Weights of a small audio frame classifier.
Data: trained on babble in 24 made-up languages, each with its own sounds, syllables and stress or tones, from a formant synthesiser, 39062 training examples, 70.8 epochs.
Rows from block 6 of a small audio frame classifier, named by matrix and row number. Each number is 500 + 50 x the weight over its row's rms, rounded and kept within 0 to 999. All counts start at 0. Numbers have three digits each.
After each channel's rows are labels from the 100 clips, of 14848, where the channel reaches its highest value: "top examples" is what is common among them. Only what is clearly more common there than usual is listed. The data: babble in 24 made-up languages, each with its own sounds, syllables and stress or tones, from a formant synthesiser.
# conv: width-5 conv (model.blocks.6.conv.weight, 384x384x5, each kernel summed), inputs 0-191

conv.80:461477473416448529515451469497469503524432590445496482531552425517509472530448464480467449520457470445514526455514417438539525497536522478515456480542457540472452512584519410457486412610523535430500580569524401518551544441515511359454498489399444593440408479444495528434482473465504547476495483497460448514395569443411467549502535484431468444534456473461506507556476546489562499516510472469518470551399474505421534464490550520533524508503486560492505489549509555464465487602368602483444459569516483527483515544518487534515480395557407495502467456513450475550496441450481515501
top examples: reverberation; /aʊ/; /ɑ̃/

conv.359:555505473472566466535461507578400466404547524518519524429478453464524525682504420450519482507441530454594522429449348405564483472421443478405455501471440537579501494443563502560573536424516512507497465491478468499582483431375549589511530486548523481442473461483536533491479492496476425494556501429524466545482495522489446569563472557433488483488459655400479351527482470435500466507521434467532462460516408484416432386525469579526445491581459552490507483463490547463476465581500446555390545529510600486537517449498472437410472500532512470439412444553536501526457556521547484513
top examples: /ɑ̃/

conv.172:492450501579515486492467511384540488469441377472552476631547481468388494442393464482508515558488597506525436497468507474476465448494507458516584533455507474492539507500400465489568504506538444544582576459517403490436525500427445513420454567531451503524549506520494465480471472400526533534529538458453500475512466565550435552544556532452503496604489564395506524554554513404558532509525484485476508451378492510429500515482429580533497525543484550507433536354440447574512507554443499521422537465500564468522550505478527555606513454401424409591481465513454550479426483517502517542
top examples: /ɑ/

conv.124:537450503505549501553479473551529519495488453599588512488527525474455503521487586532493531430452490477515537566398345474437470495480448503490516516473533467382515446477528534475483453450557526537526501409518595435445593415459549523496486556503465502551481560561523474492522450566486461483586405450487491534608547584520515512614479461344462535459458567557487484519547489487443497495539440483530488471527563511510476549513423516537526509587375487415482531550516485530553531498556526522522560546584460484632513460533600499528545551441554548571533525503546487562460441426563474513
top examples: /ɑ/; /u/; /t/

conv.164:462378573505568472454481418570454517459496448535457524404469574470553445529449521531528484552507505503456504494501501466505474418497572499481538417524425471539458480490500441485603461577466546549391522535505507519439528502520478581405599505464436469566614419530449399428443495506521572531498510496428517464537487461572526528527550541546502505535576499504536502510554539451529546488464517392482568539487583446546597522497565461494404511621528515450567368439487527372509402568511541485542518472412521486438538500455547446443555519495437518520438465544526492467395566413496523545
top examples: prosody: tones; reverberation; /aɪ/; /ʊ/

conv.352:474455484473502443531472421508502560524468518531519424439506478553547438559374513451475448561426496510486508528491486437494410558520458492549534442474525448589601467484455509523518447548447537606496474535316560456482522444479517565510555460427372446453411473538456398518481455460488468498585555404489483439369503469546480519419499551474513474490539530440623499485584417438536482484448468433541525422394535507524542452530439543466429449553541476441513449457474449421547518497527416540443463452534581539443493497556572523409498511463500541439483450444458473477487573484504569576
top examples: prosody: tones; /ʊ/; /w/; /aɪ/

conv.145:514524526511445530512557473486529501477516535473503584523468540423559535515435508508497468440572495473586469513461491494551524490490546480476510470537472545513486427512551549594583488502459496407510459522510431412436524437527451552532449400538532459567449418503543484565433429580481568548508453408545524499501448456546481550528482470439501487517518476560378404411479449541458502508490542607550521539476588581472494497545487497556409531542488595470533489564410445494472466469540594561582537516495482494466430532546469408435513452468418496405448462457462549489490468423532512463
top examples: /u/; /ə/; /oʊ/; /eɪ/

conv.208:590456474536501427477452541529471564543497461522431485495495486348563453579513568493480472416434469517496516581505605492495443435556511469463535400499462550467446494488535555620453462493474536472460374438577551555494483549530510441418517454483491523470489521385503460518467490429575527560502508488436544578437490427442475400426559543507526540522462465427497535434496498476509441604437490498512574514469568499498483631485539488536469488537512587450622476490515527493516470526520521460521494458436496440457526362511513484441469430493464523405535492489437558436480571448540491449
top examples: prosody: tones; /u/; /ɑ/; /eɪ/

conv.94:401410523460602392484511554459439525480529422389504460535478454453547442495397396467534491514505487465553416532468489539421554497478471434502529454582508485430428527537500541467499573494461562492497503467479536474562493459482435483547419440536550514515465503462526499475374572601469561509462479460473469490538540434400411468552508513539507394441441467451508536473575342565523440473570438525607463510516568575423441508484364441548424494544458561504431512479487524530451532549444479494466485499501443459512497574542544481613540462440455505443504572574504498420419431515569499488
top examples: /ts/; reverberation; /aʊ/; /ɑ̃/

conv.24:502518492478400615453396551489359589496512482568438551484477457527526542529478415461511491513473504474421551507508507465527520432515508608431423412387488447472565500535524379510514528435534406431484559559472549415500477439470419468461531507569448555516453532501503481483510457486518462545484375503448504480505475421479528466486559459470443628524544478454456603486498539482547485481524522599510455379460394447499508547544613486448410529469417531547458598384496517479451491512413473533481529523512461488413443455382535547530466530516383462419469485522473473530499538544577489436
top examples: reverberation; /ɹ/

conv.219:488657439450514407471455536609428420521503461569497576501553419494468536494505476575541548495496571457493537473539603495504521492501586488496532517428488454553488426524518454458529417511542459446456447438522448505500429456496494510420475528433546436505544462540513492539411392452473494440514552557522513522450522428504502447546512583522402462506467569462499455544355453490619571496511483537518487484572509440508493425500453480493647570528540465510562589569448604466500446512469436489450498476480499449506530441440504551549517534428496511479422438481404505498532480480568473495
top examples: /e/; /p/; /k/; /ð/

conv.336:537464555453495533489449455425519567533528554587562440559529476495499548515454558542487473598516578508494588470557423359498540508507523520492514492490583510552479470495552528511521587514510520583505527470484447494545378467415563476459524560454595547453606451554475423587523463478562624439503449426589527471589541538476480563631496438488424564566487419490344567454489511522556473448442525540544499497551433419476427397561486547576524511579480502516458495500553500569472428569511513568440480548450486397492497420501438496499516472575511579498505554529434452537482548548467404520
top examples: /ɛ̃/; /æ/; /dʒ/; /g/

conv.119:398520520450622516560479484457456491464532445410556465503461514466576466525478573465512486564446522519513488494515429437518529493577528548519470444559482472502495486518400481550453575471472506533513488501453468490555458541476491523528496551540380552448533495483512532455616565371494488534471512380454523462489401373530469495548446453489533448518490550522540534450531530445448433484527432535514428466451581509461434494464581527519399547480520529544475492469493467492534533528452453487500506582540558507542473453557453435536457489471540517469402469480522457542504547518528563443
top examples: /ɛ̃/; /dʒ/

conv.300:536350547478464472516526553451399517505512486493534452513487549467473470405544529526491491561410431481449494496541566538432520450635511509456550451535556480451444512583371351451555497496522546530479509442538557569451485420533554469470446487533360547460544441550561498510497568418518511520498609501484543538544390383411486517414468563508495448417509481550512443471530499418512427516427456512545494489557496503473460564486511448542421435473607431490517468366477534483451517464458463526463471462488519468547429423474455467538514489489577411537561462486470414455430503551419518510
top examples: reverberation; /aɪ/

conv.200:570517554554502471508516514479303544495494462470564563429525525442478516528557559503520495429521476507544569553520510511487412432511518454486462524521428483431515454462437581530504436575497507410525553521500531601503455548504625513453549469473539405508514569530497531418507615509496439532402528525494501529487399462477510516521541448477444502480434578532494503548514522482544428554518603479421521540528522421528544397456535492422517512513596483558569587450502483511431538454485562445477403512523586465559559427456453488486459511551513558477483604454491450560500595441421408472
top examples: /oʊ/; /ǃ/; /ɝ/

conv.150:565577479510471466420505497535492467443487503479513574466366437467454438485470497479543516440500491536539524424473571538456481464526447486525513529410489485473408494537490541422476537455546598440547465452487443519504599445465491435512513446456508560488495412534497531523482507446487405489511494490502505614362540466508467562470501503572536495502615488468555531477479459426479475468572388542516449512462502504456564536499493445563533433596455555563494552569444482526513380470502457506430381496508526482509432480423618516495566515521430551512470447540435544458566519514486524504
top examples: /u/; /ɹ/

conv.342:533327434453508494585529470473465525420455616400424446578565463466417490482484433518465529555517405453496443541423382572529445437464448469526543467478439494537561486333469537492445575442491487449421459479561521373520434438477481471593510506510558510495518515547436445442494522532434486509494508519460540461515506529465481617458510468527517467529515539586406500414515469434449464542586535440426453471472479453573558541555475487495591532506458541419529494479458453533514492550373518485546394529488484532584529554481461491412506480463475590483452525541424579482567412444464486492
top examples: reverberation

conv.358:409547451525447529385418499544434485480458484495466591546489467465490526446466434498591578468528503438561457384494500546481487482520522540484562437418501442468514483459566576423521475549554509496551566509501552425530446430466560550449496425498480465493528588483565566484471488552512510542546461464504540542476539559475516483473512542518392530439463456582464463510421525455612485422555437590496566462525516488464430519409487512546513456519509411503551467546499519503390509497455413518532521516490473439464560553486509412561544467442537524532412544514447601558553480450530469545
top examples: /u/; /oʊ/; /ɑ/; /ɔ/

conv.91:488477449504471467478504492466495523523548572453501495500541490475510419536505560437420526448485525462502378408424517529453525543508523472511522496539410508431454492495514476501473508475487558499475478555453497488492509485582519522426516508469503533503485552512479466537506393336543547434425541556518541514481596410483392496517533541545501444480519539383457427496477476556361446540490503522479583643423514417474610576486414471467456459449449504480540445495394572521570489484482496453373498546484535472542506486455493527465549454494497467499500452568439451500485449513517496445
top examples: /ts/

conv.329:467549473419467456518507504449387552473469523483555518537495466440537520519510471487464484470529487529536472450630450404473602453478531436551455473502409505454486418507481517485560493536496466448505443595506510430448489490524514482460491432492464546517451572504482558450507534506498499541488533526466565478407578373531514547471529501590508514390437438503489542555506435542512520572585503487526471488425480499448588546455506463499480518499530512544429553534341544457480479467570568485517501459452539539521482560443514482528613429486508424427500430528476483530544466462376511521
top examples: /oʊ/; prosody: stress on first syllables; /u/; /h/

conv.125:632581560451519443541495370559511403494459501512398446466475452504462521382466489457565453506532477513488455527426554542461475540576491539527444400513526554413479465430551495411492485459532579580407525518465509495480468405548508513508513437551517433526474478537446506533426440442400596424416511531418434513501574524550557558469486544449483461502466481495530549539560427526439497494558503377586430524469520399491476526605481492536518509533540429507516522573442515521403513476542426431405448500474497502513518543628533505487531460474452493437494526455521411462488439458573581488
top examples: /t/; /t˭/; /ɑ/; /eɪ/

conv.15:452484482576527496545430395503384447405458491513480458515520525438528446363487458469425496524390485525443426553460400458530507437401501468380479518426521529562522440422495603495457559517430549474534414508490523457485498401478500480444415589509505465458537562579485465481619533581413496476551501454493489484437520489521430490499547488481417475434484503509442435453514542551496560541482498502468508450476469504425449463516504494513474531518494581500489506531459468549512485471501417450499538454531515428589533513535502565505564467467470468491494539579484417489495528525520570470
top examples: /ɑ̃/; /aʊ/; /p/; /h/

conv.235:502579468535580404496440466562518420546476536455478533496520523480533448487494474442280504430508510500468461474474369475511491462480516473432535539499449466447524539541455453496482457525403554607530545489452565435527511468503445526504488473478486516476498392420487504445461487504491450548499587415448527500555585512539508547588440487450440510485507489569572381486510544507476523462382501504449495539528567425504443501533507529456486503499420558503474474527554556438563569598500505443429441474408475483521504429477504526351478581423536566428510408527508463477543514476455456508
top examples: /e/; /ɔ̃/; /g/; /aɪ/

conv.253:491447464534522496527442497468547607546534445526542501525425507483483496431511590507537492521415531550403519571405510499532259458429494528416512481474515621482528473507498480605487442461589529559504490495477548536480477498462583527502504448410480480541539510491445446427518554511528490505497423357515508483594491498464458382432447416546533462444553530546543471455487498518492518559435515512435511488523421563469563494434471513561457544489546507461505414488410481491480531542498538368551493568403555446517435507536399425408468428409492509442501426511445500382549446478484482447
top examples: /ɑ/; /eɪ/; /u/; /r/

conv.296:480518552459608493498546529422385505561439504445478489488491543517486527561532495474490580566496426447524484426529499471491444441480446483472533466418558498528512519543540413368532453526485445612423498463502528571497524474506482432517573446603516507427538611451467389436411539457553524483504421519541536462496411467417399461401449487505453501566450507484484496530481494486423387453523461415481487359401477460589567513537515471561463517423498451393562461449463522475472495361513462480547513392460554488577480574525504533486522440501469501526540473514540396483427491506442463504
top examples: /t/; reverberation; prosody: tones

conv.282:485497515507534492553461471531512449453477546483458475521395546509415514496471497546509494433351489564591476502460585540465511496476472556486448431432523470440469542479405484476513511428428479445465491471579568447368536506605466530506521487476517470479534465561510474462477421485391449570488518419423546488517484558474421498428488534585411525557463463509527377496418387570552468500461499535502451534510423569475547519491345526434523415430484512433595467410486423536473539526454471469450427400515478470450478480489459492439535457485460432524537512519533513452509424458459558418
top examples: reverberation; /aɪ/; /ɔɪ/

conv.262:448548543437471493483500492416519580417474609475352520517511545570398455486476436508579552439587539451538634560434423610469478400578404495423512543457514472478498451544584544478520530440522497487517485530493486533430573471464509422475474464555427483485518491512455453496500503597470530487476490467447451527578481440560464535508495421505449587489495477434528486528456466440555409480514477452515533567505530398616580563470561535538468475540431390514532528452524483477539538513470454529575518534543419549456461550533496570447471520630411507519458557577597567487496444478485498463
top examples: /j/; /ʎ/; /ø/

conv.287:468564532493533455499420445496575520433402375538442524513338508425425491400458481531470515519494441463591495459501458472440474564436457584524510488531474470509456434508490482473481486361444514479527499475515482490453473440458455576469518525541507496487424453404477514455471541442433569519606410462521551523510462385552524433543541490423506492481471520494462404490528508440436453436507476400548486482521459446495442509469502499548443449480431512554463444490418446515593571502500525479546455539379513476553480594473460476495518533447428509511517464487446428424420408529534603324
top examples: reverberation; /ʃ/

conv.56:445501337458483510560468489571372486405498461422499532498537521561468457595468488507521552469505530452491538390422482584496500425541488484493488430360496482493549529507523512508498462467460471447490487470466502337505462446552529556477436419463539530557545469542511491522528472491475507481512498509485537517423532476493516510486427487542393450455511505467505440489428511445594508506612440492524458504478479459400471510483502582494491475520587362504488493510561473472479561563452473587503564519419451490608568511504480506482504423541511492539402499486540523470472556493531466547
top examples: /u/; /ɑ/; /ŋ/; /r/

conv.10:491474436403491414440441447521496453460495552455453507508520494534534486453491469522444433500417561428478480570485494507476549515527420523511491476558392447453593456594534466563526455448657641418471461516491529388498485494442512507403534411427632442493406505481484472398522592480488540447469466410496549502423541452578472541432479534451479447539563576414536394498486506550507446568477519514456429510544477512554511427603595480470476498402515487493588421578502540579425416522438469426433429504459404511440509426485502543509517440502419461451464442520517398485518448531547454511
top examples: /u/

conv.218:470458418444508497440501440529478524478508530493577487497409506571591490465376418469522521463556412504455384483452460466500549547531391438508533514485502449485464525535573545441447476480449553375471463535530549462462544482550512490514463513514596471501467479501551359527465507464538508505485546566509485421452505503463520506445436437514453498565452494557502477483399345423499570479428436481469518478476489486498399475561512496466552361495556478438402404526501457447457491516513445523521419493482500482526535487514463575468507530456496476561415492482498538482379499616408482568
top examples: /tʃ/; reverberation; /dʒ/

conv.64:464402541543455573515512505537493491399496494528545516468498506531486531574461430456600511367483510467502523557469510516454581458429552468492524523500498547485457608518449556457471398504427426384518480508481519442496553379394514505481441475517534471575511515467469424510462551419467443494564528517485502581466507489489490579573431427414593562529510581462451481464522526462426532536487445525486470502415495524504525489562508485453595520520511581417478483474567513411519576510511516504489435485498514548550431542622544464564603460588425561466509521499573499508481446533523598543
top examples: /oʊ/

conv.52:558565549581609461488532460507507457370519454461481566444534515581552442558451462491506455463535521509456510465474444435579509462434507429597455458522414427555371569503497434400471545496473457480534562500495592489410508418554551561427482448443535500529615471639586560492528468526497392384537549503404518516593423605483575467488532473399572543540509526573602529478536436486475581534490503532532521468484427467501425537447430476497457514463493527514448535489535484418493378480505535455472493450545503541604426541417543480453421439575449548465504523539514492480586552551528471532
top examples: /u/; /oʊ/; prosody: stress on last syllables; /f/

conv.233:445502455508535548505527445595441527540566449440564440560372498540441496434491491494573475532421522517512423503507562467492500457476484556476564450518453484457540413488488522407544405507536541467455513569484501483511546551371505468471531520399533486565510423493417537486514497479442498501541480543420446426514506395380466470538457438521487402430537431484492535425530516480533501468547454402457546481559491509495536558516520564512414438491468473546476474487446556520534434521408515470495561529456465446442492521449517552515560453379510532517413467522472590485520554497459572470
top examples: /æ/; reverberation; prosody: tones; /ɑ̃/

conv.101:492470525508493575502558464474302424441451509447493560475536400504497514469432445476486429493531443450484548436395478537540513491548470526568496427527446508476503524523423460527510494540540535491468551519483478484436447466487502442512563383434528508497480515461571452469490500411445463578570505480467485551348478389499475510444575500593524490538501427535493515556527506494515458540550398442511445558548493438494545467490507477569500458502478550415442465411421495524563509429525500478521505478468511546537553523471467417574508520535504480583487480438433475506480427480492438445
top examples: /ɑ̃/; /aʊ/; prosody: stress on first syllables; /w/

conv.331:457429539413415481462475449544433503444444482558566550503448537512478493481542530559536483509420534506508533421528484458462540582490495534522521395535515578449472455490506445414506448402512488593530633534487558572441465472558524489402520423561513502533493476501541503504492559480486490452476532478497505505585531486448525540607506539598523472511546458474474517585436482516560516538546475464407542472561464481437413545491536557489453430545493583492561586471407476557520479479519396581455528437456585506544502483558509505506523417519475673513504477520536438457470484518472551426
top examples: /æ/; /w/; /ʎ/

conv.311:462547438491536498420561596512512444496466481494525467589450550494460439493430513456531482560512564487602494579493510490512569451559497560551572502465470498458477444554625551485506460502495416461509537476387502509474549480471515434478441465446441546395577520530516416457561476572496508504439418472527578525480520443376399524541481520523524381603469391511448490431392443434527473505558530430446523565522458478518542513485534542486455447496612650583512565541605518431481498389521529520523472444459612496420458549547506493599585530501476550567490531604521545546591424438482583468
top examples: /b/; /ŋ/

conv.32:483477537457498535495562410511423523437435507509556539503390566508527581495511503470363429509490418490514587442456480472499407427517591422394410380651491502451439477413453558519415531540460487539440545433534429478484526558430465468505386378477485434491489491484520503564432495440413478493457490421479441518467509551465561361600372517517477535516500551481491466459457457600566550423538491376511448510502464477510507501539410469405543518495483396477439563456482391501492510466492511441499513472484518511515460549522477521554517483550442469458558551440583510446520468505475380475
top examples: /æ/; /ɔ̃/; /ə/; /a/

conv.2:555479461552512395566488454553480512495535593562498477446506659468544506520540561433424528532432499494507471441507515461555546501611493481417433481532438533454545388463507539556514473595504574550385595569496581471516567518462564433423562501490537405499515540528467488464502496541517489459458485409474560511577505517486489522525580457513520526392507521537425464517506470463499551474554565443471480527524526491466525446439485536499537431492487479536458461411492564462472454561506507498429577514435480530429585609465466522580496402507539505597358429559497580550554536492505509452
top examples: /i/; /ɨ/; /ʊ/

conv.134:476472493491459454421526550505551455422440553502531433465455531434508492584521460512518485500533487501476466443478452501476503536535547487464513682510499468467470453466525468573500483428447559576515433488621602495573484453408505563437473471540558522560532477545453472421424489524507406462553526532377534480533506558531478438444413485452503537505438470481412462502496524510462547465553417447433554519388488507457518514514492504480581461525448554521441450420462570507554503619432515455470470472373512409445509464601437526499444433482569517476425550452527578475523479440524440448
top examples: /i/; prosody: no stress; /ɪ/; /a/

conv.144:407476502506506485491567451497501483395533567442482502500447457511411540576510441414386526491508515560634507492490485517461533441488482602489472493474472483451464554513521402334552506459553558481515523555456490453461484380449466499553414481549456556578491480606472467429513495491492415407441459558439558477557456474577443428524531501517534531472416484557571446530476473500565602539548469393383465504448517454422413512445543490488536418461495457481482436442410545498489544548454522512569502546448563507528485570512541526566481507446532489495503541451536496541540480451540487556
top examples: /i/; prosody: no stress; /ɪ/; /a/

conv.115:431483515450451432524453506517403530479535565476498466622530543537469528591493501498573464319516482537544472526500541498420476474523460472491496461495511579477526458496490464522503521386483599441526498459494466517477513499474435450528445519555532466566462473546500495455517457470491592500561484393487451511566551540523478572442490514541440486472534493458438546510513321453502466501521394506502541487506459497527502466452499535466442550437402407409518548468460578484505594498467567479477543552506531515557512520492562599399465498462463491421617512479595541477491442492509530515
top examples: /j/

conv.268:398506543525512472544539498470459585475527427387481512526587563375465375516439538411497578488531548537442536531379524552505410476500491598434358437481498523422482411497416464433521544408534548560455545494455488535529516437500510487539440462521469463567474441383520520481491493477466499546525387478531534368536561579498516506492501454470515386493491488532506442506499459449504554504566491528434422519535445450450445479454538541549494411514544422514468459473502472604499528426451521641446457544497502469482433479447576383460490456532469514539535503521479547505545444453517496512
top examples: /æ/; /b/; /ɛ̃/; /r/

conv.97:501500471454556426591524464536498549545494457508572421550466470535429375562511572389586556473486595485379428477516469485504530464505486509529526454464524506511537513577378485479528418456514456597494393460541416546493470507513582503569471532540442506498504482491456491557567566413475567517579564452429451528430466482455477459477472448516514521464524532512527482556521564450512454529453466482555432492580503502550457447548550467507579561426528430566421536409535449467470481413552450541540493521531435436492470511454544424415467513476596493551530464524458424521574486452539531538
top examples: /dʒ/; /ɹ/; /e/

conv.241:537558498494485364522407494520460462488500361498387498511546479480484509501491529537493490443419497533527521456452563500517455551493557530530499477514488498467551469573544365473461513500530507440573589385431520471558474545489506556461431519482577501520467483538507531479483499463443520494544542518476487508514416478526538557426445534441400407576479491485443589488473502497531491496509483482578471510507475502474451540404430472512496446515532497541546574430507411528488519525452456424551484505341468533517523520474481448566483450484483469539469446502567430489459530550482473422
top examples: reverberation; /ɔɪ/; /y/

conv.196:537467438542555539533354484550477459582534438444503485421504518513612486481454598478526519563519496503420471517483436530479522520523459502540450474497519542553479536493499452501439589484585481536425446497482484518493461474448500510519495467433488560518555493489470471468443588448541560543476475519435473527482500468434522475557511492545492416459472509517419596515487438490468475466400419430574573535494446444458449457489480558427403417540462616574545490441571467547508603416534449457423568399449533580452543435573477508472418573561586445445478509480509488484457482574550536553
top examples: /b/

conv.242:536538484546558553391490565569533472479502524512440524481534512543527539514468564447498484425472539469526496551494467511454570427566465514513459482439463482499464459503497474555550415499578527516498564520542594453450537564482436463369519468491503546589444491520425469481421342602540504572509496457469577510520475496481499484545615487502384557456444476508476533481467420551600451517545447479391479556474474508528605566526428512427444425500394579534470510502513470527475418508535458445480565462522483493428487479432558480413478440518587476452483482500487581516594434477541438431
top examples: /i/; /ç/; /y/; /ɔɪ/

conv.127:472424522383486500508568532591500502518414397543510436503539462535492557518475439474526579547530502506499513443523451458496472440486550363463506481445593469560514560415516513579483525536490563473516519526421496510535468498517548475487460433506591615501444466504438621446438429508511529496589493440535427585514572504485441559542548551522493489494595546470456477489477530503458581552476426516455435478506431485502618491568503484425538436504497543468378523421531521621534342545350417459435518554588419588434475577466558519488489440538468475546457473565443480477519437579467474426
top examples: /dʒ/; /ʒ/

conv.258:556441508405403426571451482555487466516524489514408447478426410383532581583488473448464465578422467422488465467486504561443568529511565478457470471527389518515621484533433505430474460516573493519398440547526432481483543522518567538506452421546410578411499412473480470484481515500478646465467511507605461483517557594420542500484507441518465521498565524524433502515415510465578512553476441496560502493482571508503397390449466449492457546515417461543526524446537511456544532468468355421469513520492456536501524466469537478388469383504513484523459571590576458490550495568469442447
top examples: /dʒ/; /ɹ/

conv.149:431427492538510516545631462549354592500463519479534464521556416515578435542530431522538477472412524483513422453493544499541509468502584451515573510504468520467517479467516436432534505499499568569508500500530358601484455544376425487463433524531409491434533517568582540468536585486435365438526605461482469444595428450484467506482363547522499475419456506581442531542484426478533510473453582495558423555548481450531450421369523467453464590438474446545491496520453519546470531500537424469437543441497578528473484488448485477364490513551486523499494498580524528474538486584475520498
top examples: /t/; /ǃ/

conv.38:582450493547480537461498504566432490514573547508475398470532424520571486528555560529510559552448491461462409501540481484393483463445523432477446488481547486432518473421549423445503453488573468553549396423533454458507534498583582456515428511437454528516550432415553546521462483467483506507486548419436526520441563481523503463537467445418545531564577463382603481445521454503555411464485478458441476619486495515507550512533611496453494490431472545468500491450352571558553530571609470378491448487479545438512503443472505501467510446475492523441445387541565581535462483436551530432
top examples: prosody: tones; /y/; /ç/; /ɔɪ/

conv.0:568494471451590574527418482509521491525444547513486500422470492523571518479489519472444457366507515502410476486491471470534487503520551501530564510472419490508451485564522547456479464478542455466418565493550507553550462482430499487472525312517511501424494489540480421501435504440463641494602465462547475503417473466451504531479445382454583476561481488480497516469378422605542472501486537399447469508514487510415535501489478472549445460463515501545476450575452534554470413514511352482499465451413496589443540486507471511508547469453438479421438538390586562532434422554477505427
top examples: /tʃ/; /ɑ/; /t/

conv.13:513555469563498535486458532507492458385461493421480418506519446510480501438523516449509548514470464438430449486532409456447468515531570557478518487485473583475527454594536484443559424449494513464459505525390486464434508437426523463456487507495475464570523424485490457424433566427437497410500546503459530504496530517483442512427527595446467547507533509501472439542468552570434521375506484564484540532422458566512586503528452486500556522489496433611440480525482522418551519566464407483484522477557510489565607481583409498525517548473385605445428474522472477470455508586505393540
top examples: /t/; reverberation; /u/; /ŋ/

conv.131:483460432517595549359502513589544522459501476430515503472508563527509528525467558426518489556591517581420574534497436464444517416458517472537506554402515487429510518451528505614488519567467428528474541477445481441542412537497558425452571437560482524504581542634502545468459364510496503438585488535539542503482468573515522449538556455512436557510372476448459448512413512487568477544563444513420514490513493523477566445443551498527418528409558526566536503494481483450526498471562537509456521481540450413416445495485474496552493470560586533547461457502512509503569484523459574514
top examples: /b/; /ɨ/; /ɣ/; /oʊ/

conv.163:507516457431428442410418516468538574446483403508407447495546548425538447458459506557395457513528427548488505496490460472502556398557455514575527496489453463517530497529501428474478464494465354424513432510518495360424527496574499459553530599470500573552482516501452452510436450442547601476494463541546366472544543492536523450508505511640458468472606513488459476480422424505542453514530406466475467531525531529541486505424548482490459451521446423560594470450494547434561392612521502496525511517458523539348496488466491518487455535516491511433449495449482526536493454528385492530
top examples: /dʒ/

conv.105:528506438463543547412520452536543473474510540475486495536526566510439379513499589405438567495489527559495357452476435439535562383463523460460427444508471432493431514554372449447436532459367524597426445511565522563394462440545478451507458598495516464546466521512544410382445549459445541496395592529486514433526540435394492462510566482488468487429454550515501493473443417423472479535468453593487484563553556461506516483539488444534479485584531465551522475556479541544438507502449508449479447507539452457355362564452558488478561513489439526501512437359400520513524460534523443497
top examples: /æ/; /b/; prosody: stress on last syllables; /ɨ/

conv.252:508559505550394517509490531482366492463458468526508538523491520296493495532610479509481524483459476532566508525493511436533440547423518535510513516458620505468557507506518571442561476547427512491572514507500513475552486516427500471575451493518482446488534571480517544551442474536476507546457444618424522517420575458538490481547528553430501470496475566462482521584479398475505446479451506488532456532533500569519540448503528422488483519454411446523510552483536516402551479477506451428550541480478470426524549501425552388496479571513512507479454479426453520464534555435506513511
top examples: /u/; /ɑ/; /f/; /t/

conv.116:434498594479502517528513501588483537403487536428452447596457370569535532596398461487438444572493444452568539455474467466524549505516478478471473419553511533524496528550522407499397405560431475518564563478367532487508536459374499513551458477531466517508433510494521500516514490409470513545608508403471560517450517546505464516430413445508515445400518567421540500464516517506505397464485395494622553504485505524620440446463533473511447414609450528462561488439490414466546539472600498605469418534573519526533502538510510530506485510476526551600504501547489442497491514438527494539
top examples: /ɑ/; /u/; /eɪ/; /j/

conv.337:532558497479535526417580584547444548493532525418611522469520508443456418560414526465481417575520454563572482451484510506491455468554428541413547498615444582518540527605569501417445486413468541558552468458468513491476483492487478476523463527487461605455474492510551553440447612536576431510558542522523421551509542515448418561515521521534433437526538525574554511523553496510557522482427550464541511522384551538410489584578519501478520407518545499535469496473481469574548510579519486406538499352419339524494496515387551485518466481500591437476416410451544530435510460500504516539
top examples: /dʒ/

conv.192:558510412422455490451518470435503481552570527533469443501476540463534466531563486441470447508592486477516435540493510523480438489570491469471565471448519580468441489461510562437488538402518566475425512510514455520484496495438474423527520360418478534462481438622454499541501475577546505565448461541483452501557509531515534532467484475476445459471543380462453472525428569468532541484559513468550476477458514424530433533426513511540429431432457546542552538504486376443521560521524556511498482532445533486481517553475514466481463534462496365529411520564416536467432535500525449415
top examples: /w/